From a checkpoint of a small image flow-matching model: trained on scattered letters and digits in many colours.
Rows from block 2 of a small image flow-matching model, named by matrix and row number. Rows with one number belong to one neuron. Each number is 128 + 24 x the weight over its row's rms, rounded and kept within 0 to 255. All counts start at 0. Numbers have three digits each.
After each neuron's rows are labels from the 100 images, of 14976 (inputs lightly noised), where the neuron reaches its largest size: "strongest on" is what is common among them. Only what is clearly more common there than usual is listed. The data: scattered letters and digits in many colours.
# gate: MLP gate (model.blocks.2.mlp.gate.weight, 512x128), inputs 0-127
# fc1: MLP up (model.blocks.2.mlp.fc1.weight, 512x128), inputs 0-127
# fc2: MLP down (model.blocks.2.mlp.fc2.weight, 128x512, transposed), outputs 0-127

gate.119:131157107136125059115159139114105148131167131156129122115119076116094127131149146106095125118137152129142116132124132126117150137140127187130134132095166076128134113124115097137094066093106152083120090107170113145121105167140121135127108157150088132093128126121129154102132136151131107111132152145198091130180166130108143138096142121104135101147133150127102152121089092109113124109143
fc1.119:158134115142151123161135135096108204137150157148133057066108085087124151138124120158140111148155129137153142125130140156105148152148150145140149120125126098122103120146103108128107069123126161124167110123136110106121081137107119129154111159145099142082086129158123152131133138116120123118098119146168123111092136104154130130110102104119079099175128146128114154129151108115094132161117
fc2.119:146122160124149127148081124128113180133146165128118117154078123146144163105108131077129142146153067129145114136103137155123139108123092098108105085150131103153145132129100124146105140117138149143133067173094117138119125112123117158135093112133164141138096140105136129135082138108108153120128122145200145129164105114147150139165196126116159154133105093137130118107119091147126117126152
strongest on: teal

gate.90:133164094092141107094102135163107135139117122165133096106114095156133114112131182151150116140119144141110172143109159144115125129146148118159117117119141110094130095107140104144086124100119137110154161187076081140118126146145170092121115102128129143129150154183136126097128129109152131118101127150125098171112145144099157124118096104128131076132135088124112129137188088098098152127118
fc1.90:100126183082165123121115126126118142117134119118137121082168162123150139176147114159152126115157148144115117112178103105111108115114161131149155168114111134118123168123121156147194125142122173130066104139144166108125119132115108146125103150136117132091111133127110163159152143091091125139149095132174112142114124117139122118128136132157088108118067123126102126110114182160104127141149
fc2.90:128125124146109123145136124114108174148152120125114160162141123057118129132123144116122143154086170152099147137132170081166127147136067122137123140148117140154142083136137118136143123125125124131112119130131107117088119139132210106094076128143115124133110143146152144138123139179154145096144136162067151137106147176092162147132127122145113121111169161132135110131177114148142107127135
strongest on: teal; brown; blue; purple

gate.445:126121148108090099182144075132085089118110169159135097126097144122140124143171119092109151141125092140155128161154110120122145131133111152127136155141131100125191125179128176118149124124132125135140144147139131137169161151070124125121143157117160119143095145093133109137175160124130093090129099106118135155126147116141081083148089127119154125109123105129109137120151129111160143100165
fc1.445:155142116168124141129137115152123154171144155096153084141088112119107102158107095131136131109116144151102132076108114123139134148097155146123144150122109105130125133119157136115098137172114114167090135147120132124124131148111099105144098138138121126154136109125142144118101149124091096066124144134154104109112153118118110153100105102100067110127161167126102148165126173069120122136202
fc2.445:123143120158119141129137119117162113138140125157128082172094153120115106098146127151124141146100119135111133115128113115124131130130105109130145135139104165116099098118145139120158097147118124076101131174106165130117105116109156100133162176171132078026104137117104136099145134106130136127117132119135135178129125060144114121105147144115131099163104160106134100107101125117124124069115
strongest on: white; yellow; pink

gate.372:106105150141095121119083099125145121094140160147133125115117121116141144161133099205132157074153111116134135133192128102173098145099095143108154131145131111113116122111137126116112135097124117172107128163142142121115169153145180115122143133115162118147133121119103151130115160141108148164113098057127104096134141121132132111123135132159093150138112129076169112115100100119153161155130
fc1.372:129132139123126115190106108118128122095159140113110078126134121125089127117135094149142158124165112109114132127142143154166125156145116138105130177146132147133085145130150134078088116126130132151099107165139159126139130101199160146118124081122157125138116100124110116117130139123122166160135104061148129164134133157104149133113121166160105120161152146136169144136083093105145126181126
fc2.372:135117128121134126146095107086100159130116139125106140113117112122113168122127163092138123132149138126122172144129121063130158094126175100157121159146132097135086125148135113154154115089135130130132103119133091146098107154172135115117103120083141130084127173124126149107136128150149179165083142172137141113126118113144111131056158155113175122164160149162161148137139123141112150125146
strongest on: orange; yellow; pink

gate.360:124118062099078116129171079134151136135163150130131113149143140095151120146124135105138160102133142139122092121134127114115131186103134175095128158136149144124163122118118132078166108124118123130088142103105125131109163137160167137130103121172076133113119125114098155111131149106110138092121158124151117143168122103147100112152124148115135103120078153089088159114123179131166132124136
fc1.360:121141164138156137105104157129152120125061117109113127116114118142115163147131106128134121127119145080117150108140144132136147112175103106155174097145092109129119125126109097174099113114124107099077110129064157124166124112086093128151105140075137128115111133130150136131125116133112105161166098115157095104141116126118145132145106113157124165169157130174146092132141069106100132148105
fc2.360:115151155100149116112092129094137105139143112125145127171135103104095132131118149103131139161181105126125130121113144133142084161164109100066140156090134179120120155120135126098105119120120126114155108175109157179099134104108117130147154117175150130124129148136159120115113118112176155193135130133144155105086144100137142134140157142127184117160147143095180134122123131140136095147140
strongest on: teal; white

gate.24:134119120129104139184143130112121161129139154101148146114118122161148130163117147121150145152105122146118161108117121103113165088106074133144080131135162129147080170138111115128154122172133167218154174132153132086122137107135156131136112086139133113141135155146140105145123153111092099122116091110142161138084130110150117124139174106146101145156165118137111124129169122134124132128095
fc1.24:122119104104112132150112112120119141138144151106108096115166199178089134116128116116059116161114150121118118137126132166167134115134107105140098144152131102109130117082177101114109141153123150103138154130115172118115121140150151138129089160102085126143115115163119135116112101121119107094166149132151137113090120134096160159167098160109105113167136102171127126135094174151122110146143
fc2.24:167141108139129119161148136156091158104090086120164168147150122141140083123107109157151111134120136126121148140152128100087115160136158151101138115130139151058146134122150139147140124140151154139137136145146076123133142121142099145163109161110115142129152089121097123162108153115108105087121124103129106140169114191127124115169113072179098125095120126145117110096109149136140113098100
strongest on: red; black; brown

gate.20:150174128165097138114127143152123137141073075145142110136121094183141111117126126115105102105139112121111136105101109107150121127243144140113131080134101160134118148124141125145142140141098130127124134157123128146142111105084099099119099104102164123096121114152126113147102114104118136158120132103150103098131132094104175119094144104102136142149094145141143119128145116124104106175142
fc1.20:157115137142132111107112097133138110127154124146153109146140158163104145114143139176148105151115135137130137133114135130145113088127126110111118171109130100092110116122137133118109149124088082113135132122101128169102113155108068106118125133170137100143162141161142126083123153147153103127128119155101114117068105121123140131084097133080128163081221111168139149117119092118104113113121
fc2.20:124153134086096101155118145113132138129159115132136068152081119100112133115128155085130104140134122146144140143104131159169142129161134099116132174130183095123116140130118124124153098103094129099126086164109135108131131163088157137147160126186120121133120127136111123125115121113166138164092096116108164122135115106128111146160171142144170105152106150099210138109122103141142149132140
strongest on: red; black; brown

gate.375:120156189143102124115117101136134110109141129140187145118137136125122149132139185152162094123157136159133089137149051139109100132150082114102112152126116061137098132144110148145147144134108130163072126125119198133125088151119120141137119143122125120167129136090125111108130135126108135118100102131134095108108100101138158113116167149110109145125098148162140138136138154157102114137103
fc1.375:154112152128187157149137127151144143117131148115119129093117104076118124175127073127128170086148103113123105133166149102201138119108108125091154120154141153124132150114136128108106125118134090126139141095127113110155101145122119126145132150147124114096082122100064161153146175129115125117125153136175150129149132080136123120163127166129103140138117145130140095087084114151139145116111
fc2.375:163118114142109132092135140134102120101135128150147160177116110106150136107128119158116148134081135115141120130107173087143119144117133142079134118117130122138112128128145148135112150167121098143129095147067114126143112114107196095126114147116135138130131143122150129128121145134116167075131135117042159173139176108145137138167071104113127106127117144129128109093190120119126134093123
strongest on: red; purple

gate.506:148092132132134150131114091117152118108128146108130092140127132102147129157132104151107148051133148109130155140152139162175105129088110124114155133132131153126144159134144137119160127136099133165110122140158114097112120151056150103172104158157139116104149130111094141180151161101070091154122119117121145124145108079130126106139153145122106150105124140154140143105130155114141173172162
fc1.506:194132117105116127107121119110106107137145109137111167117111122114129123133091142087135124132160138123098124144136116109114152145150127128120133169147171184186112124100141116099146087124149108153129136118094124143148162121145149144123139098103138144087127049166134084125130111138185109111164125164187092120153185152120152137133130151107128098120138135140117130112137133141173136135134
fc2.506:087131127071156124089174146124141123133117100198136133115101147135126121145150098094133146106131121167123122114130127151138116132143102158120155104127157157122119112099121152105123115157078128127123136115129138149114109141112146145108095160102158147149126095109118156143101122088124093120105137110147087092127126039097131125192133105090111129168137149137144115126110132145164117088123
strongest on: white; yellow

gate.443:127123126075135084109038130078126106147123110135153108140143108131139123105103145121146074123157116152154175121140157143153131127124166146145128113170143124119100127089158089129131109111103149147123135120150118090123180139130125128142146146124130177096113107149142148113194128126120103130114130131152121126122122113091138133106083152110146115155133109162062130103151136117095130103119
fc1.443:088120114122148144113093124140156112082114127125123114115119121122102068150134144139102124093140123160152161153160134096175138089109097109158127151150107169122143141146126146104136129098100130113105116136125117096106138146119117138148123142173131111107105159156103122154174107086107104111116123133155112123114111105156118096146090183136079133074104131089116097081087162155133144136107
fc2.443:137129130176102124138104158141158110167145167113119114101123127144125083121112098147122145109116100126153123129111148123126126087135102152138186128125145113140135147131106146162128154160089143111117113135154130156066105145100168125135082137125135154140127127127079150103136107084143144099132144128135132151130155074153103128128030119122107131100122134131121103101162100147137176126101
strongest on: teal; black; purple; brown

gate.357:157133125170130157128132098128185089105128119122112118113135151100128104144124094147130132064164139144158136137153155122146119143131154087134178154149123169139145166133146154078142129125103117133086131104100084106148122146119119097148116132134154099130137161135084115162136142110084122168146091134133126104129135090118126117139158153108105144138131170155120140129111143188125152193134
fc1.357:157132147159095140146152043188107095133106099142154148146178142141110107110144129120106151122111124125117111124113099102128166147130106133122114185138118116118116115125154142124139143159115145132063135134108113093137171129158150130153121100117089086087132147111125137122135132138138166141119105128146118068117119092114125092149150131131165106142136123117093127147158161152177105143113
fc2.357:102115136138153112123117099128112098122119179163131109110152097150107127128142117129143121101197128122149131148106138174150139161104113118122181116111113134137100150114153135141115164123090140153159133077142111114107139133135125117121106152151156165152133133106137085153151137124143115126110160128138176151166148031109128111136100121117162152106126113123154099087142117115172089116111
strongest on: green; yellow

gate.86:150154102158158115118150162151129102159126128096123124159132109127127117140098111098090123117144144116149106134140154121124131154151150129134125133100083113107139106110130113113111138085142161097108107112122106056122070154129141131134113135181167113149089181118128217131148136139117144150136132138135165118157149111115108125106155120167085162156151157113126142099116099119163141120113
fc1.86:092163112118183107121149131208137136121103128163127098070124098161101106134135131135116113091140154134095112125188127133134132149136174129143126167135144149097131098151138140150169137094109113088143126175124106108126131148127094077136145136128180143102119145153130176127149137090120131131126169141125113139146128096122117097119121116134167110142126124092087124115089152117137137152128
fc2.86:144093130121150105168166142109121121087128093125123131185122138166108129123133124157128130125152156134110113128136117161132118114116126151184152143094108099162119107116139166149149159134126117122145127132101137126159104123128113121126162123107131106134139142134139255131142142117096113108127092098126089135133121104129128139140122092086120145166142135154088133158093143107160105137108
strongest on: green

gate.153:119072128117128148167143151163133147166130133074066122160155128114131150110140084134130158159103094141157141132078134093092136082129138139100144115114139114132142169122126136094116152148184118140140112110148132118153124121127111126166135147177133101150115162109120149155097108154152147135197168101136168116114119143144110153153167129133143124135120157138144102126148125103133091116139
fc1.153:158143125142176135124092090123141124118149120096119145129112083104135123166123107105114110132138138137163081150103127146147141125140117117133135118163118153108101105120157178119117141138148145147126114081126109151142136144136119126105120154158138125108120120156136118131080115107146100104144146117114123058133117173099114173114126220135134112103120118163115119113106122139215136117093
fc2.153:126117130122148136174138112095114115179144165105110126113104118097132138129131114130162122121091172099142138144112145103152154159152131138125155130105116147149135165133133146119097098148166112136109089089139131120162126161158108159149155120112113146131118070143124136124072138119122138125115132166103141149091129181047119139103114088162128128156141159114135138144136083154170148128168
strongest on: orange; yellow; pink; white

gate.320:137160121182149112140150097088156110127144102123117141105102082145116154151159119126137133121137126151107121121143123113109138117121092114129142113118120159102111145209156107173121170117120116108130098138126144113125118132131126163145117072186139146162122142134120153145096143126113158121105144126145142148176112067114113076118108118126117124139134128109144094112114118058148083089142
fc1.320:107156077126098149114135122129134120131109157151118150116150139143141136122120121117151126121142112142107087090079085149087140173180105126115125151104107136124088124160128053136122147142118152112132153140143166137101125198149118171090135125130105145151106166168127121111109116101141154077097097119107147135168120120147158143127124088117134126146153151125090108151095121109123131159131
fc2.320:135134143092093122108156152118117164112103137124127097112103108134138111158169144116140143169178127127144155119080127131139095143138101148140087168128136116112103122099113139067143077130123102176141149145105164146131143098102122150145148096111148136128138138123165096164123166188162128141144138108159191119186124170133110107113124128105102134152162148126134136128107146127148141116137
strongest on: orange; yellow

gate.342:168126099099152123118161088154134103134112135119109132131197126111142143111137106105118136148155109104136087133108083121113169165108107157126125177148158132138171124134156104132105105105138129159143144077109131121126152164108102126133119145141168135071119095130115120132152130124124163118086128135089117161108113149126087149137127119108082146086136096157156151116103176128107161105108
fc1.342:129093101104137143154113138123131125163112124125117177096139119161135159105104146115098150169121112110093168137109140162135140090165163128161108122116140148155128157097137136131150115140177176108125187105132105117146142135086133107137120112140162091064113137144109145117097151123118136156144159129134140158118147129165143163081129142119140138133133147126157099092142068099095111161131
fc2.342:117118129110165131148103096128138131125112118119110137140094139121128145154123090093082135103120125137127171090150134136162138137105090167142101153146113130145146115114161146123125164113133171127157163090130116093096139128141133144131166127180132116153135078126126120123148127105109126113123088148070083123143130135134087138117133135132123145116183188220137140127104107114157148146134
strongest on: red